From a checkpoint of a small audio frame classifier.
Model: 14.2M parameters, waveform 16khz input, arch conformer, num experts 8.
Rows from block 9 of a small audio frame classifier, named by matrix and row number. Rows with one number within an expert belong to one neuron, the router's apart. Each number is 128 + 32 x the weight over its row's rms, rounded and kept within 0 to 255. All counts start at 0. Numbers have three digits each.
Before each expert's rows are labels from the 100 clips, of 14976, where the router gives the expert most weight on average: "strongest on" is what is common among them; "lies over" is the class under the peak. Only what is clearly more common there than usual is listed. The data: babble in 24 made-up languages, each with its own sounds, syllables and stress or tones, from a formant synthesiser.
# router: router (model.blocks.9.mlp.router.weight, 8x192, trained with AdamW), inputs 0-95
# up: expert up (model.blocks.9.mlp.up, 8x192x192), inputs 0-95
# down: expert down (model.blocks.9.mlp.down, 8x192x192, transposed), outputs 0-95

# expert 3
strongest on: /ɑ/; /u/; /eɪ/; /j/
lies over: /u/
router.3:114099138118207143109138138141150125077124111087128071116119123141125119080131148113087129129162176180134082160151112155128158143158120126174132100177085113116118071151174154091085142165149120168116129108111133122135203149094166105187165145123181099067110168129175124140130122156098117123
up.0:127134111121154112135173137166120209105141161109141187165134148106145144085141131135082105142109132063088171137100099108102158115128125100107177165119078037115149071147034192143120184160120125079146090125103033113111093072106154146059122113168141164166154135122147059113132129132125125095
down.0:156061097138079109075112157152186118133086103173160116076077109106097134127145103126106157116117106145158109139107118098122121102178119135152100096148130120139138141152142144124154118154114078164175185131152136131158084138129128128087108100081076058094036179166105161130213096107150106167
up.1:149128072090143078153174129162099106111143085122147069105141081147132059134118129114152137164110099106164109176150185130113131112094118125152140122100146131146162073103051073137144137150118146163181102128168131077121113205094130086090105131102184124161139192050168133150152176155178126085
down.1:109083152111144068142128132139151124064138173134157115130104090129088152174138112151121110083151050161118107148121153099113105092131093159126177093129224078145141123069178091081122130101142156083180112122093113132161056126109144118084098174108101083141133065092076172103169170125125135120
up.2:168156112119114102139116133129119084112101075152187157105166096151108151061182051170190098134122138110145147129149165097101141122099110153149144124113118120134178190207171143125075109130107143181136114055089132132056117162122165120155135193038166137147089185133109130127149128159169166077
down.2:123155180107105073170159206152134098116142147116141178061083093111136132154105146057157120147093179144127120177161189190103133129165065167134188083129134100165143133078142093128145136055055122138121133160140156120141114122089126116084111063125161119096145147124207115113110111158148140114
up.3:183088104097126139145157142167097107130122117146117083201110166094132092099160129122144129096137106148062213107100119078142054156110156144096130149162105068146136097133117151130130131126116120136206096121108111102167129137086110132150148139171123165107140153109108127145064070099097068190
down.3:118132076156132052127103159115094125134137080186136141125190084102089135129148146149078126117184134173131114108140135074101090152139100168081099135134123160058173126102151087182141145115124156128147138114099133184099154129160159164169079114130196100135116138086125170106134102140134169095
up.4:102143071197124131180112178131114048147148147121117145124210137114057054111101146149121062118146109160147173132129127122155071126105076176147142118153150080117149206091081123114144151172103159135163086126127180125141120121159073086120119103143171118132127133174136136131114109144162085173
down.4:164106095195113103113153081114108128091093104155182124192110182108110122192160160119083103153113151184133134091165092189162102096075177098128120161118112096199123080089156121171152139097083094148177122114149092157129116125167102144139045152122176116130145121088102077134097075164120132152
up.5:099158173125092127167048114143095168111136196112181143185161135126059127158107136136125104137162070189141076120109098125112146188121129084204094133088137085163143052109162133077136164087095153080083124097090095144147131178184123179160110116149163099121142108137171091098125131082106136142
down.5:096126119132156063164180157137182143185138070097094115122115135102163096136176152120132079128068115103177116142149101120157142138108116094115144098095182169133141137073134146118094060126176119116108098140089143203081131093119123163156135159107160121177160126101146156126092102132093151062
up.6:099129127124101091126138107058123140108175090127121175096126116105161125151135160161108127083191121160141132105120139039134130144102117090089134118141098183100134140076071061214143064097123081158141135105188147141159185054142132142140137079132159111129204152133130120095164090125157079071
down.6:120123103170109169088149132134135141165131167095061154143166133057125165107115058063088203116153155126134097109126101140168099134161150121125114139152158129085120128151099113090059130091070103153097154151073145119105164147152090153149100126163158096091130066128059127109174176144109076159
up.7:144109119167155179084140168094116172146115173121101170122090133172124125165098114113161196096153123172138121128098081172123116086117133116088119145112159151087143129156096095088071179093099084136146136100115127126153128107173131095096102150144127163082202129122122132148136113142178148131
down.7:094159130162204100104110115144103115064190101064143142130153148149124091153169148110095104123103129159164090092145127092125157171103154149100126124176168104152080181123147130083140181130151103162139101163145136148058203156180111058111070148112125079126087098152122157141095124158106137163
up.8:154095167138175151119144080127189086134100114084139083150109159143166117107107105157208193137146188089125102066107173085159134156190034094083135171133134126129171132160098157097099153120176153148140131167082160117156116115129114109142146109130155124126094130169085108166113064174113084098
down.8:135161119140165157199151149120129109091124121134096149110196152145136168085101122124081148078117144101179095116143102115130138124086130151117152149187166096127085121105145075113128109146147092113183081103163089156103108068102148162077027131206151141136145109188102145124131094126144172102
up.9:189195124141125122123091103100140152100057171078088105091099156176153087141113111141164173147099106107096149163131119106121108106183151157107113132149110081187159095136130110132159093148139115154142115144162139099162134091130081094155164101097115075060148130130153018124155052129127069196
down.9:128163147132101184194149077100067133090170149135109143095124133131071130163123150074123116130170099125099206100062120169132134103097140179094098092111080181126098155111082099091108103159214136082140143162048102150131113155109132176103134126164104156120188109181144127116069097103151152118
up.10:128127135131108089078118119064111078111117105211169109182125102122158169132140088165111162138094121114122115134107125104118094174133186107115121132114133200122181155104115191115126157164156133118086135125118130179131144124124063145150113073193106082106133129145163144135155170139170084167
down.10:105124119128157133154140112106120099099141129123115120097076150148103100132118129138199113135141098183073224176135210126125090092099135104084104122186133097147136117206086125153140123113156198101113131175195090114085130195116137119120118101124133138159119122152061104038117167148100124125
up.11:148106098117118103121116163115130187137130158147090082120163183110161130140143145131127085114140120155122083176161191131143137119107090073153127145141096149131104102145131128101218091100195132150082177147199156169153157126107142109064123158135140141164138168103162122137097106123090116162
down.11:124158137153167128165088097083113105094102087146161105122117151155174060180096107140109126117122133134139110136169139185195117111159168144132165134135112128135115141159160095140100093157066140116131138147149167119179159164157100076165181122123123103144057118140106144168142162128150175149
up.12:129167172148166136132129152130120172118118122190122077178112195076117162108155097114155125088119121118123113111198146099185110123147098146075198119125142101084127134161094155161182218114169169123132115128139143153104133159104123095131108100076148140103117141153114094120112074156164153144
down.12:115205142178130135150142161156108182149079093165167094164142084144149109194147128125160099092147152085158115129115147196123144161135113183075079158143119137162139105204136165072135099095176138104120145093145150111085123169094118145104130135147145149138103105136168077125162135135128123111
up.13:130110123168112136134126119138167148145060137132136135171166166095094122132143102135154128149172158159153169185087122136113158133092104131139116160148082152129082127157119144125089142109098115092104123099162127133096117118197114121129200169106119132122152121216116100140071077125127134071
down.13:092035135091103111081153145137080102158142100162124070144127127090116188127104148123128054100110088111107096066091156076135200080156169120126134109104169094117052146110134115135153089164164118133137135121070127181147136177084150130125107186140119113108146109041126101162167119154141092129
up.14:088109103197169147082099154135145130117142166101100128115125144160172097146113135120154120097113143146131119084081155126113108111130131200089103145201130076038170107091076165108115184091131160123169175180081152105080124149166150108130128104088130087067122110163097124121194141111165117122
down.14:100173058091044107137160109097126126117103161151033148150177103214125142143133131120097132119129119151128184119149111104145092097075174141159157089077133166165113088143145141143171095128156150105113075137149119169178121114110123144126146081180151070084126113121117099089093135168152135153
up.15:058101156124155140114147127155144190090129085138132153055126091123128151122089107162134113105139140089146105184124116202150162136110134137138110144179102131114100162156117127085137157124102111062164104080192164143122184149191157085162080090102080162088111105133164084148143096160115140129
down.15:169164067085141172121086140134133072124150133124136111172100138109129107116117188038072153155165153139097171150066130152098184208121153163138090131164106085110110129131068094142134125135112153231081147176089105132113112151101152115087137175134111101100176090104093167149205138116043148159

# expert 2
strongest on: /aɪ/; prosody: stress on last syllables; /ɹ/; /g/
lies over: silence
router.2:176166169121161174106192115109143115116166153131046139109187215119206134189098093165150131149133172138089071100141121146136108147154142132144196159129118130190126104126145133111176169095140155094137124126164164119152096138116121104150149154161079227077112150135086137170095208143131142141
up.0:174125182190108140125112193105084103129059125183181127122094115163108078150111114167163157128191104141071139143104164140134116120140125147170119070127157134146141140082146118133191134136090158055123127106154146115100134165129150126090125095056140132095114163096132122162114160117184165064
down.0:067155131131136198102171175163096160139110113187096158138132125113076163127144137152144082083169158066146080088092134130112076154148091124123104121157121100093165150111105154124157082125198085124093133148037179091117128200161125133112148127132082108180088102101139085076146100143138106145
up.1:126101118148132150204093166081171163145123092153128142135161154116120075116087059146083108122091124091158156154236106078139103153129143130147132089149103131137153168133166148156146108051095092114172129137197140192138059155089106154134111078162146148136092131139141085097142107135092177157
down.1:065143165110092088094122113103166137188133091113144119126178182103093146205185120089183126200123097134098086156153130131133091100155140152104115101096090176091124144081113135146166153099075175107143182105158132118160199110179130105117108124128150077147108131141089125133152128146089101129
up.2:135187092128096129153129128174120125078127114067154146090079136125186134087120171171115156097100089111066114096112167163085169134151104076107147107129089114040133112148140161141071128108104160149127184138083126171110111135148099133164146153169147133190100101157062063158128152113141141196
down.2:147198116075098154195098084066093222140129122129107082138120139117151098119157098166084128125039130126124089127108108167147059191137087116121127167112094131160127133134058173109134202138153128128103176160121129204175155140108171092063105151136136138114166161089056130153130174143178158174
up.3:144150123165125193111127124134092103115082155158166157087140059114165116096111104095116115089190165148184199134116182136175153153148140107140115132148111094104142169100104106141090143148074148106135126104159093159157067123154112145110109174171146095099094126057149124200110122101107162164
down.3:120171134137139180110198162152134109154071140169146160130110154066191148092130120187103108125109094077136132114133134089097153129132082073188094116083160097085147114140088092169094109120143063175125128132153118151115142082117154161173186093115100162172193196128108111081169129145157124069
up.4:116083134163116126183144172067097127114154103130155139163157127095171171099053128148116111091168049134146138109150121169077144128139109174084153142112086117049091169160152112128144177185146109129132124074163162148132149110167172182142151131134106138117107108121141059048134164143097241166
down.4:151168161093115163142065082123086106133164189085145099156147103153121123173131092106131124130090140171150094129110109120144139144113171163069165116142107148174169074076122135109121109055158143124161092137137127062153140122141097123171150137170123126119128099113134168125110112103169086097
up.5:069111159124154148118119117126078098092094119153073076132163166109069111139124148134090136094186057151127154126141064166148119144194115118243136112079089129100126123103099126141130104138137083138157190168121106096143129138106136170122109112123129124099117152157145147110076124152066134111
down.5:136147125200091164129141140151223139109143110101160104178129131073092120154105097120127123102164106031125105116142101201183165133112119162134124059145113139092093226196151178130127167101109123141117097126140129143127115136168139157110126119160115113081143093104117083089145136133107170116
up.6:153174103162152138127125122162156138149153142071081137152110106133097209117118103125084105177133160122096128105064146098141189116146150113109124158171200133132119161084139157161179061118117109156110109071108110138107106109130146115182062105162087140095103135134084151147088134113160064104
down.6:066160109107110170120176177163115135115152135171140113071173090148137115189142138167069048131151166103201112131089149105121136146168129130152105167134130135129092136166069178181133135193138078147127147145112143066097119094148154134153108119144147140087135133049163108141120076156127168093
up.7:092173098147126100144115109074072162115196185089147159139127140150100183121136144114103168165077129127134110175133166128161100159127117093127144162128084083138109156192108116096084122131098157165162087074118155219057070072104185071116068136137117139163112142141076144173122139168081132112
down.7:146154144115088136134111121095161095097102108100110145142114119075083048093111105150130073113205137072113134156141149143130120117123094126044114132171137147148084077152095104126126120117116166135168183100162101097134089128156154117101136108110071169063086138117149141065077156085145124126
up.8:119120101108163126166085069121075137120118045105132102121108072110123128167116118165134108174107127145097141100113080091171080146123139135117157119129223140131159145133131130159148100128107192141099105118109136136160090152168125074108087173201114181184164178136175161083094086150156109110
down.8:179187162140155097094136111120161122134126085126155123133165140155178183098204124110111144090134130070084152129118115137113115158155159146137098083112125149098176181115111127111106129177084104149141138131171111122126132120098162119164187141182090090106143166087089178160124070121136183167
up.9:160170151101089153156122154103168111222117152115140100134125182127167125057130119115070100122101135109127093146135100150136190121106186085158154122115115105133140156130111120169116149094124124195124109131134164075067129086138106128129216124103119135145133101114132163111167105134131120135
down.9:147107139178088092086134126141160109108167172169150169123164117062154144099096141075212136128102108126122133161097186094119115103099120118107176138119107132144088099139128169148127077183105106110150138104181142167161156099132128132147153157184136162159095133121157063108129126068129157153
up.10:086089105114187152160130153137159184140084092128144119093173147091164093091135074114135137119136077159141194132131130114099108134152145159178137135129150076126096133116095141102188188119093105128149096114145099156162162108141080044137136193135082189142054074148054128133160144115123114138
down.10:179111078111124121117115134086142145116117079198125106136149139135160143144107136155136086149134180065158107106151173100125201122085103164131099108152093108134076156130098127119149085134118118079120130161166178131133102148063154114100132162128117076108115160092173150100126170115051167161
up.11:136101121098132128137123143133089125093153129187114204104173172103108155102125109163099126173146108115123086133145119132129152088113044147087132109102163125199158144157203135099069189080107134137138144082166105174138169108156072113132186123057155064112167162143115109095148091139093137093
down.11:129103086154098074119129139202095173145128140164166139140096120152085093152072104166190113103101153131134121148078134138116060139105128190136143181183176105145120090136131128154071116142105131156110091144133167146138072148098112155097076140107095163094142064155090109093149166131167140148
up.12:107170122141143110150153112119152126186113150082138168120122128114185099142147083109139117110122181119118145137133141149117129117102134088084049099143119156163120155143130106196128131139175166197078139139117139133116153138135148116185045054110133150108113071131161128150128105155119060094
down.12:145104159101135141115097082111177152154172034179129163181144149135153083111152099121096127101132079139177119120133118136182143101108149121135145146152171115125095140118136194105116137191116115128099113069125091056155139125168125045097124144116139172131141075140120151157134121110135115153
up.13:053118128110156152123181101136095125165141150155122114120199124103112141105104166129108137151176178122110105104078142135126124150101094162157176106129174111096148124087141089153144101172103115149165102129166154111146086146182077106180102052172121174090049127139082085137172123079137081133
down.13:144111212106107154168093085159138148127152180146077121146106100069104108109120155090096141151122076108161131123138100098139152133113136173052165142112156134100144098092130123123116114156123101181132159222129186107142152128085069155106154086056158107131142159113179058140117174144103146157
up.14:136163124197120136072111130172164116149157128094122071060136179155119138155181146160061138112129108168078088157064138114109139089197135130089124161085122151140047151140128109153124148121125110132078151108130120093136152156158187145102097097083119137122103104113102169077155177091175091125
down.14:102066124109185137110156113109121150075092139113129126152158128162122095140067089126122126176148077086102085097110146192137168202176086098149136123126142158135116146193089133103153150155152149146136126172147158123106136114101108140130098142166155083058129167115103137152143118111141141141
up.15:158123103069097181106157115107130139075168158170095134177103110060103111130117166161131116149122186112151156153158114158108166175107198129113099132090111108140051108157125092122140160123103098153163169161200090135139135124177095127189143153109129174121115149148099106102153115114096076125
down.15:179143100139084113128126134107071120085192112144160108103132108154096159135199120107158110118127139138087085100143119108134135143069116135146115146164126134114149134133137073126164153107215094134045227152163149188150142118094105113131128185084143163131150215102090163102178100125105097136

# expert 4
strongest on: /ɣ/; /ə/; /ɹ/; /ʎ/
lies over: /ɣ/
router.4:142105153185137121123204151129071059170069124141171094128138150148090096126108130131142147191127185160089102127143127117121155155123107124142162113091156096132096152083201154190113130164158143073176123108158159154098160131115111218148154132087121184118099106104105140091148088111117125144
up.0:123116140169112149086178153122137102148136114115134153120189115139154107092111139102134135162128124122102131100109103147135184123168155155086140044152149123120152119091097127138144144148128084133094049133092112133106157117123122164070147183060123178130111154095136136132150152166122140126
down.0:131136130132100083104064111142124121127170113106100129138084111173090148183122099116097172143156123149133112087153142148139117127131185169161123115169131133143082116150161108131123121120149187104076111143108153121150138092090145108069133123223101087110129148128137142102112107119143192056
up.1:118215111145055133119151132165127141084179179138106135117112173125130086159188138130046110102103150139134112154128151102148121097113119098136116134194113127160073100104134091123152138137067143113170143126130137148101110128124080139091129119100082139134093098152147150155177110129154117068
down.1:130098143122139178151140149121094160141091087096132138178113113144162099125099213150145140101142172141141154152119175138089135165136109194084128119116040154179139127136090124102136087092138179122118104113113055097147099081175148126107033125172126172145117169138124105114168155114171104126
up.2:110163117093146077144090102129148167123127089103117131076084123136154155162167119135139127173082211100147114142138106188126163133103142178122119183185065186064094067144143101174100061101130124093144127134143107051132143155117153149139109118144124109093183151094091180200146089182171148110
down.2:098108214144140127095139142146108100074161146155147148126127106130115117120139147166136149081193101161100092072075138052089172111161126182148029151141153135123098141066100112121104138164152165137096107098132165124149146123201124103152098160127160132114101109146144180104111140136148179099
up.3:162121170100083108167135101179144169148152151057162106140112134108064150126085137078112122059097081169189064125137100146172136085189154119150119161169136140129179104105124152181137177080095101124131116170110141179182146125175107163137144181084105127160092092106165126084175085145164132120
down.3:130111170129117143185199134106130174156104168126128085140171126072229164135187122097134065108136112148145103112117167161123101150160089175144146187108150104104102189190123150099106040119136114125141166119150140113162080098075170120135165146147146120114086132125111165144143121176155131109
up.4:142075158156065157096124093128197170131102110149136171168125151200138146121139119105091139136094099061108072184109108133160152107120126169119159126155112117140112192132149142074172129138107140152116086106106114196140118103124148169125124082167152093176137103068171067135069150158120143154
down.4:232109098150094158156104147175081184090146080170116111119128119157139121096111092196100109128107090080129118150114140204096145155127094120140132118158125089127164141131132172067159090144142141145141150117156136074146079121119131176158084074157146121108101099128115102111065122121131087144
up.5:103137146131117098192094117154076143148159126164189164104110125138072107116160143099118163101136169127210142141207106098158185143150144111155148136145082135128128072137091184146151122115115119110122095146104127126157151129134084073131049119185189163176165191160099131147148114143084141114
down.5:090181167119175145159121142124108141113139092119143119141139133162141080120143067165098074141087161172159138103095142186115095031154105084113080145186099086105164140149141125083083106163133136110105060133118151127165086093125143119139131107148157071127096163172153130095095126099139101069
up.6:080166106126117106127111091138114097111114121141079115094106145092118148141115163140197147085135105139088117156161110171130081206149122116155119171201083139144209078102152056102188100125131064162085139168145196156091149122150160145117137142118078144093132059137194134126150108141056127121
down.6:036155090123141124156126143128133076152135152118147035101141144128095119120122145107152157116131118146142147211144112126147155134183148172142072090099152105111083113110143139137141133130181141100070164101085064111115149127154188113138122148084092101112106162151192156142162198193123098097
up.7:126123157141114110107132178130160116152103148165167146085116120153153140135119161152098137098130114081122125126086137208144194114058120097102125104056174137198068097123083133068089100158132106167184156104084111147128091160139095184101130166163101195143122136177166171098134142085116077123
down.7:062118159136167136067176129173113131133136132145123074127140177081161139117164075089068087141079097119134143158128149112104141090135121071091096166134153053134131159170105140161162096179080115068160109167122153123087099089157152129094134148157119103152207109138195082189099131132128110120
up.8:108068134076094117051091157079152104160141096058186181160118149121110105132105184182110144089135094159101096121158195127157117087131133146109125180133183168162148124125109164147111088096114123147120101111082136142103109134125086170121146139075064121115143135142091132141161151174123139126
down.8:173090169057132074119108161102153064141122126119131125083075078212115138174136147134139128172197080112163131137142119122121118188077132102136140123103178162116079182146132152125084128109157102154116103132149128134091121150091163100092125112115128078132130161171161115073119195124088091107
up.9:183051163110086119120083179118104168125124083114155119165082087159082169197102124098106144107081157132108127154117091096179150181173121062148135193068117124128167106139149151090162116139093120131153127185120141150120131149146181122120121135165133202086091183134166140117087174095136159109
down.9:131173105123182098141151131102052147188204148156086053126134127111099132120168151149104121180216074113136163124051096148153199103124095111145175091102165071082165135078087130137112114118152089149125150146118172122160097152112112142130117158092071094130108137100106140162172090149105146133
up.10:184127126161174115103177158134101096131155101154087174146120105165115154114141178137098111152160078088129109084091101143121147078140127109163133146112173177113170149100124152085089170087120144144191167096130125173092103161155151171164118096098125139161171112138088083127136133131181152129
down.10:151114137110101148200128148114087117102093108136166166157080189115135085098129095155160149196198143065039050174112158115134092125085156126091166193139130132166128167130132084126155092098168074129149149122169060141103111114158120126107168149108170114095104174162158107143142132116116096178
up.11:139180145158178124174106092084146140130126156138151132151157113175140132157164082077126098155104124140121136125090119108171114186050132103120132140116142121124132085172104070117043163105180149098126139113074159175145058142112163116110101097216045141128116089132121135163081170147120121106
down.11:085147148120168095132159159037091162136129157095081115121158147069124193139087099128138140129090127143168113126100096144130131108070151093120138153171157131112156136097145140121153117105220167107170149076084102054128113153146120095118179118152134126174207138136178128135105110120141100112
up.12:145111088201101126149110142151083104153128126125149149136150111128105139156134091160165109146100141060155142063052212114219139154151153147123194135135157134172076070123142112115108117166105140117118160117077134154069171090186103152114100149142146089160156083093093077162139103117100153159
down.12:177125135132149143116112186106125084126117121099092143176113103117118116161149112126207112161107166125158121125171078138115102153160137080136123101133105114110164098100069103157152137123098148164155074068115113145117167140105111082137113086140114127116103122141167144138165134144128138144
up.13:044133080121168120120158109178131076132098102123178139177095173163113081166141134101142129174145088124114180188087047082124143130121109139104153123128099200068174113198117134142118127142150180121108130128095032141142189172119082107165133106097100162168149130113131170112126121163126111109
down.13:126139104146112107154126138135092131143096092137112117148131119135146169135076123148179095144158150129112093113116127145117174146209117064159110149122104177145119099108155131061123125116178146108097163150129115187143114167067152144121150128094141139130125120177122096243127106108150108105
up.14:147152117129144087092139126123116132131101046135186178129083136135175132153119164169194179151122083135156175145155137169093128150161105112134114103119142080067154146139117103096118110193100163106122124077143131125107134080122160135121127143133201138123132127063179167075119162118152153086
down.14:121128129108166059140065137103138153095165131119224156168127132174070104165134141121099140183120173114150138117153136114160126155152149154154104097162169124069123168193083118106189087119125098081138101178098110084121093092135152141127102090148116103185179146155163145142111194136093122119
up.15:151095141096063145164174084075056097159147138102125123179176127073124132076146102129144147147144088114144142174123103186100104110174176183096151135124115108130157078135132130172102094108139151081137174107113159177175108168185078136212114167121148145158119112135160139160166145122156141119
down.15:108218169119112090144137098135093087147133091131185164130146194122183154126119150105133101159119127155150050111105138117105070092117121140106100156092128156095142224134145152159140173115181171117183127122152146124118120133152138117137121116243110115113108152066112103147201119167121108113

# expert 7
strongest on: prosody: stress on first syllables; /ɛ/; /z/; /h/
lies over: /ɑ̃/; /ɔ̃/
router.7:130107125141187163102072090150151109101169080085132156126059147149102140132150181092140154077124173146134168120153137126143145130141171139086096113161076105141171102154144114091096109091076144067092106114094090142124090069153090065098080065195140079158132142093137151124180110156139127114
up.0:083144061140112087085105146084109120109161154150164162098187139113083147144164135171160156066100098150106168122119084161142153117167162112077129167147136134143121109152129106137118186097135045092113105128122222102142103104133137089094156125139127139147180111152126120124164180117143098131
down.0:129146150090151110115102138145119148170135163180061131136162084126133165138158143136107057082112139078096220169121155107105086096114081176119128116106087191124158099134163100131091105149104106103126149187113080126070124079127068136110131123129131165105136124173179113162166187120120158177
up.1:138111148138120133124155123140100087145144139206110108165061105122127129171126111173157138169150071106170133069093121107127089116122106084084126149133144131142134136148157147103147116136164126114113179139132087196159172162136068097118138113169166172079160124062090143140116080135124187144
down.1:097108162110100110154089136125179113107075107030170113145148152126090118074124104155148072144113178164122142097136177150117145137101099153110155105141175117113137164159099142106189152112147151148068104090133117137094124126112111140141115144123085186108151153117096122090110070148122107122
up.2:121123137080176161098101078105109196054089111161136173115123118130142172163167126128130147099231113159117154144154167104080142090196150186076133101146165121122144120159132137184164162074142097137119114082153164102161161119104161159174141146081099116140126151150148051170159095136059138128
down.2:092187118135132136153149093149112164153113123151112142117104133117108088083138104128089125174196137155154145137134164080107127142191091125101166113150041105128183141109116189070172153112104161162120117157106143064130118173144091145153087063146102147121141107118144188123123061139141154136
up.3:128215183111111087128114151068116141113142181131098135157141184114100121126102104158162161234155122099120180069099089153176092108088107144141150144158163156160129180162186102118145132113148151137118155148061104143166135163128092134153164118174164092127150143154129102178126175131114142109
down.3:103080165093119141164186154141161133064135105146094135085149118085118105114189186114174184135104157185122112147162115127110127123149121115161098111149104185110136106060140110077108157057133216106077084165103140134126109127109170146148196106085112123163113142152116057176147153139175091147
up.4:122145135114103176113104138081121106157097150116120124151166130113158149085112064123078082153076142167103154107177106126153145158132161125145095130150096142150129103180150154103137090127112128115142121135075165134134101138118150162170132121112132123158135079153163105071143087091098221091
down.4:131172161167101099173114150202144164146118149099157145122185164170160129138175150122081060149106137126178115124179170163102101141090160149092092143168139058114064095104056112165128110079145136107176141114109138179171142104171090145128128123163114165130111163155174123103110159058109168101
up.5:094090181101146122109152077094062130135126150118115102091121127100097075143143114112094094162073143128142117139143085176084185094126107159146152099155112123133206128156131091173092047111161098130116164107142172159104132202059104111137087122118105090164110119110104174090098143083170053117
down.5:181113133086123072140099121210175110132105139162130139147091104193176180078182106197143088103113120130157093179127135054177112114117141119161133128090176102206091115160114173084196121160125121096144136172099127097105086124077081101115177118090102168147104112055122127120141054153145152131
up.6:150112103088108085123105129096100062085194195103155162078156163093140149112116182137136183189094078136133142120121124159116144126090140182139084106119118051134120168126086134122204173112093143152094134115148134166118136105133110139124140111158170140138171105142134170115146139131122094124
down.6:160113182120143215121115199111133109062116124081091135171143171176135137099134116169118094136129146076160109127109119132162096168134079121101153109124110141121152151100166136127162109113083101121149169121092086052124168133102156128150141171128180197103101144105109095168120155127148082109
up.7:140065063104076129149190146113183116127091150107130118114142156117119160126129109150120051163158135133149091144101142110135053137140096114161109093122089119125114122190071151129166192154099155104148155115084099113099121140191145114133129205134180165075127104101104174140113127188153127096
down.7:209120181065090167130160239102167115102127115174130119116084099126161170149149103126137139178115105190162147116119158145143157128148171112132133077168133115107148115094131121134210135106165104053107095103093078160130143131176153076148143144105169057107156117155152182080160130158130105127
up.8:119185112146050108127119121091145120122136167108095079131112128125158173111156135157138078134130224163146095200129098113129056155133185100149113124163136136129131182162123095107138099126116145144099148097150128153103128113191069167089131133148126156146062092062142132178164092102136103130
down.8:138106159098118113112154138156154128122151094127069133137143160116114165133119094146079131128138113087142112090158106140121184189074138160167083159112141084097082191104102156181181117199163112088101115135135119172122100195139107092133047146108095141134166089075197119087165141109067130113
up.9:122106161177098111129087151125176098076136167156106068162160171152116118148072126147153063163156120129136104028168139175149090132095067091090175135119127136116123136088148160136108102130044110124108123122068153111147119105163155168115158119124129096124108123149170081156136103119139054070
down.9:121144094137165110196080092075127175075131132116149134157159109130115188159153172154081129139105140157129099146154154071113125109137125086119097141220094063137138163081146073159159113215192112108141119132160064140185134112103095090125114092158090096139100143137138167138133109072115140121
up.10:142149147161101125175123158088118127118142138154179118115150164128119128146129123178138131110148066078145080153142126117119119070145145144169125130113163186192129118175114116158113112087121138109192140084208035119122149146140120143128139174135149092161076064163146070104086190092123144151
down.10:101156105106133106125100128210131128163137115114114046131126120090179103167162159094142139105139143140184115069168113081099139165099158164144136100153160108072118125145135072113129169132133106119121095174213181123158109120155175089166117101081104137164051119156072072130065162122117124059
up.11:092093072151142110148118138105095109116130113151137100112100142129092108128167110110138141168127181167096141132144179081162157095087119129154127133164094105117117075094144075144139073133179112133133119092109106046146145100067103121123101067116123114116123126138135237088144154149115136166
down.11:153174159123139112140122119122132169084083112144153212141133079136078173146086172155135120103138124120135125126123168182111150145139177205126111128083143113159208073159150118102136124102083083122087156137138143145141104129162151106148152134112166103096176117099143146144077095182138145099
up.12:133162159128106176064152116149179176137134125157115107147119004145120121080115129139101092117158127096146192164154117138078161131171101081171135095149164147142062129142138151094140151185098107147134147110095135185198119105129085165130168106163112166119109090113115123107084198110113142144
down.12:147103113145147095152119116117175091103130112134087160127152124115115066158086126062131123164062153108142131124075142118089132145080137099186103118013039144127075130150133181141094085137139160075099109123151140131098102179088142121093148153115134080140161132157058126091132165101147128150
up.13:119142163090112183137158106143121061131162149123151167109147158113129152117126198112155104190114173098136090107118166070086092138128125104182131107144136136156131177165167155134105090145058125118122111104118096111101122133095126150117128106164164147129134123121072153119172155104132141108
down.13:163154121091136131167178128158086142110069036157108080171108151113140092140143087161104129149177077215140129126164144173134153126142130177113119149092182135141112121099108068102164071124121129165106144128175113113141070101101147087132116174049093155129138157102156107142162109087147099168
up.14:157126107156082098132088130111153148080159108109105174101116178134177154097131119176098151159036085159166070115194109173112112082130157105121143138222192138112187118154101089080128109113180142152160056129107118147121132118173145095137118149142225142081162128134094122116106086089137130123
down.14:141151093127163117118131119146146062106106158113119164155129145118163127152120091107087147088149150084140117181178143102070121150093136141163155091151110077094112147136167136114167151143138149121084126110143123090095136100103106154151112108078145151082109171164170138155128075138124081080
up.15:116103099158090097147123104142088142135080168156155109169149084119125122156162169119172126134186099131095152112105131097141128130083139078157070132135093068160117141117127113156127192164114157103189163095090113097107071145161105181114154143072146143125160142088164140110126141133159105140
down.15:141115118132104131140141121099136155112105104156139122159134157147073136087114120147189107168091067124186162101104086174137099117140095147102169105141129145139112213198082120133113155151112125182127175158102158086081073133073155111092166167147089116162101138142091133095085181180113149202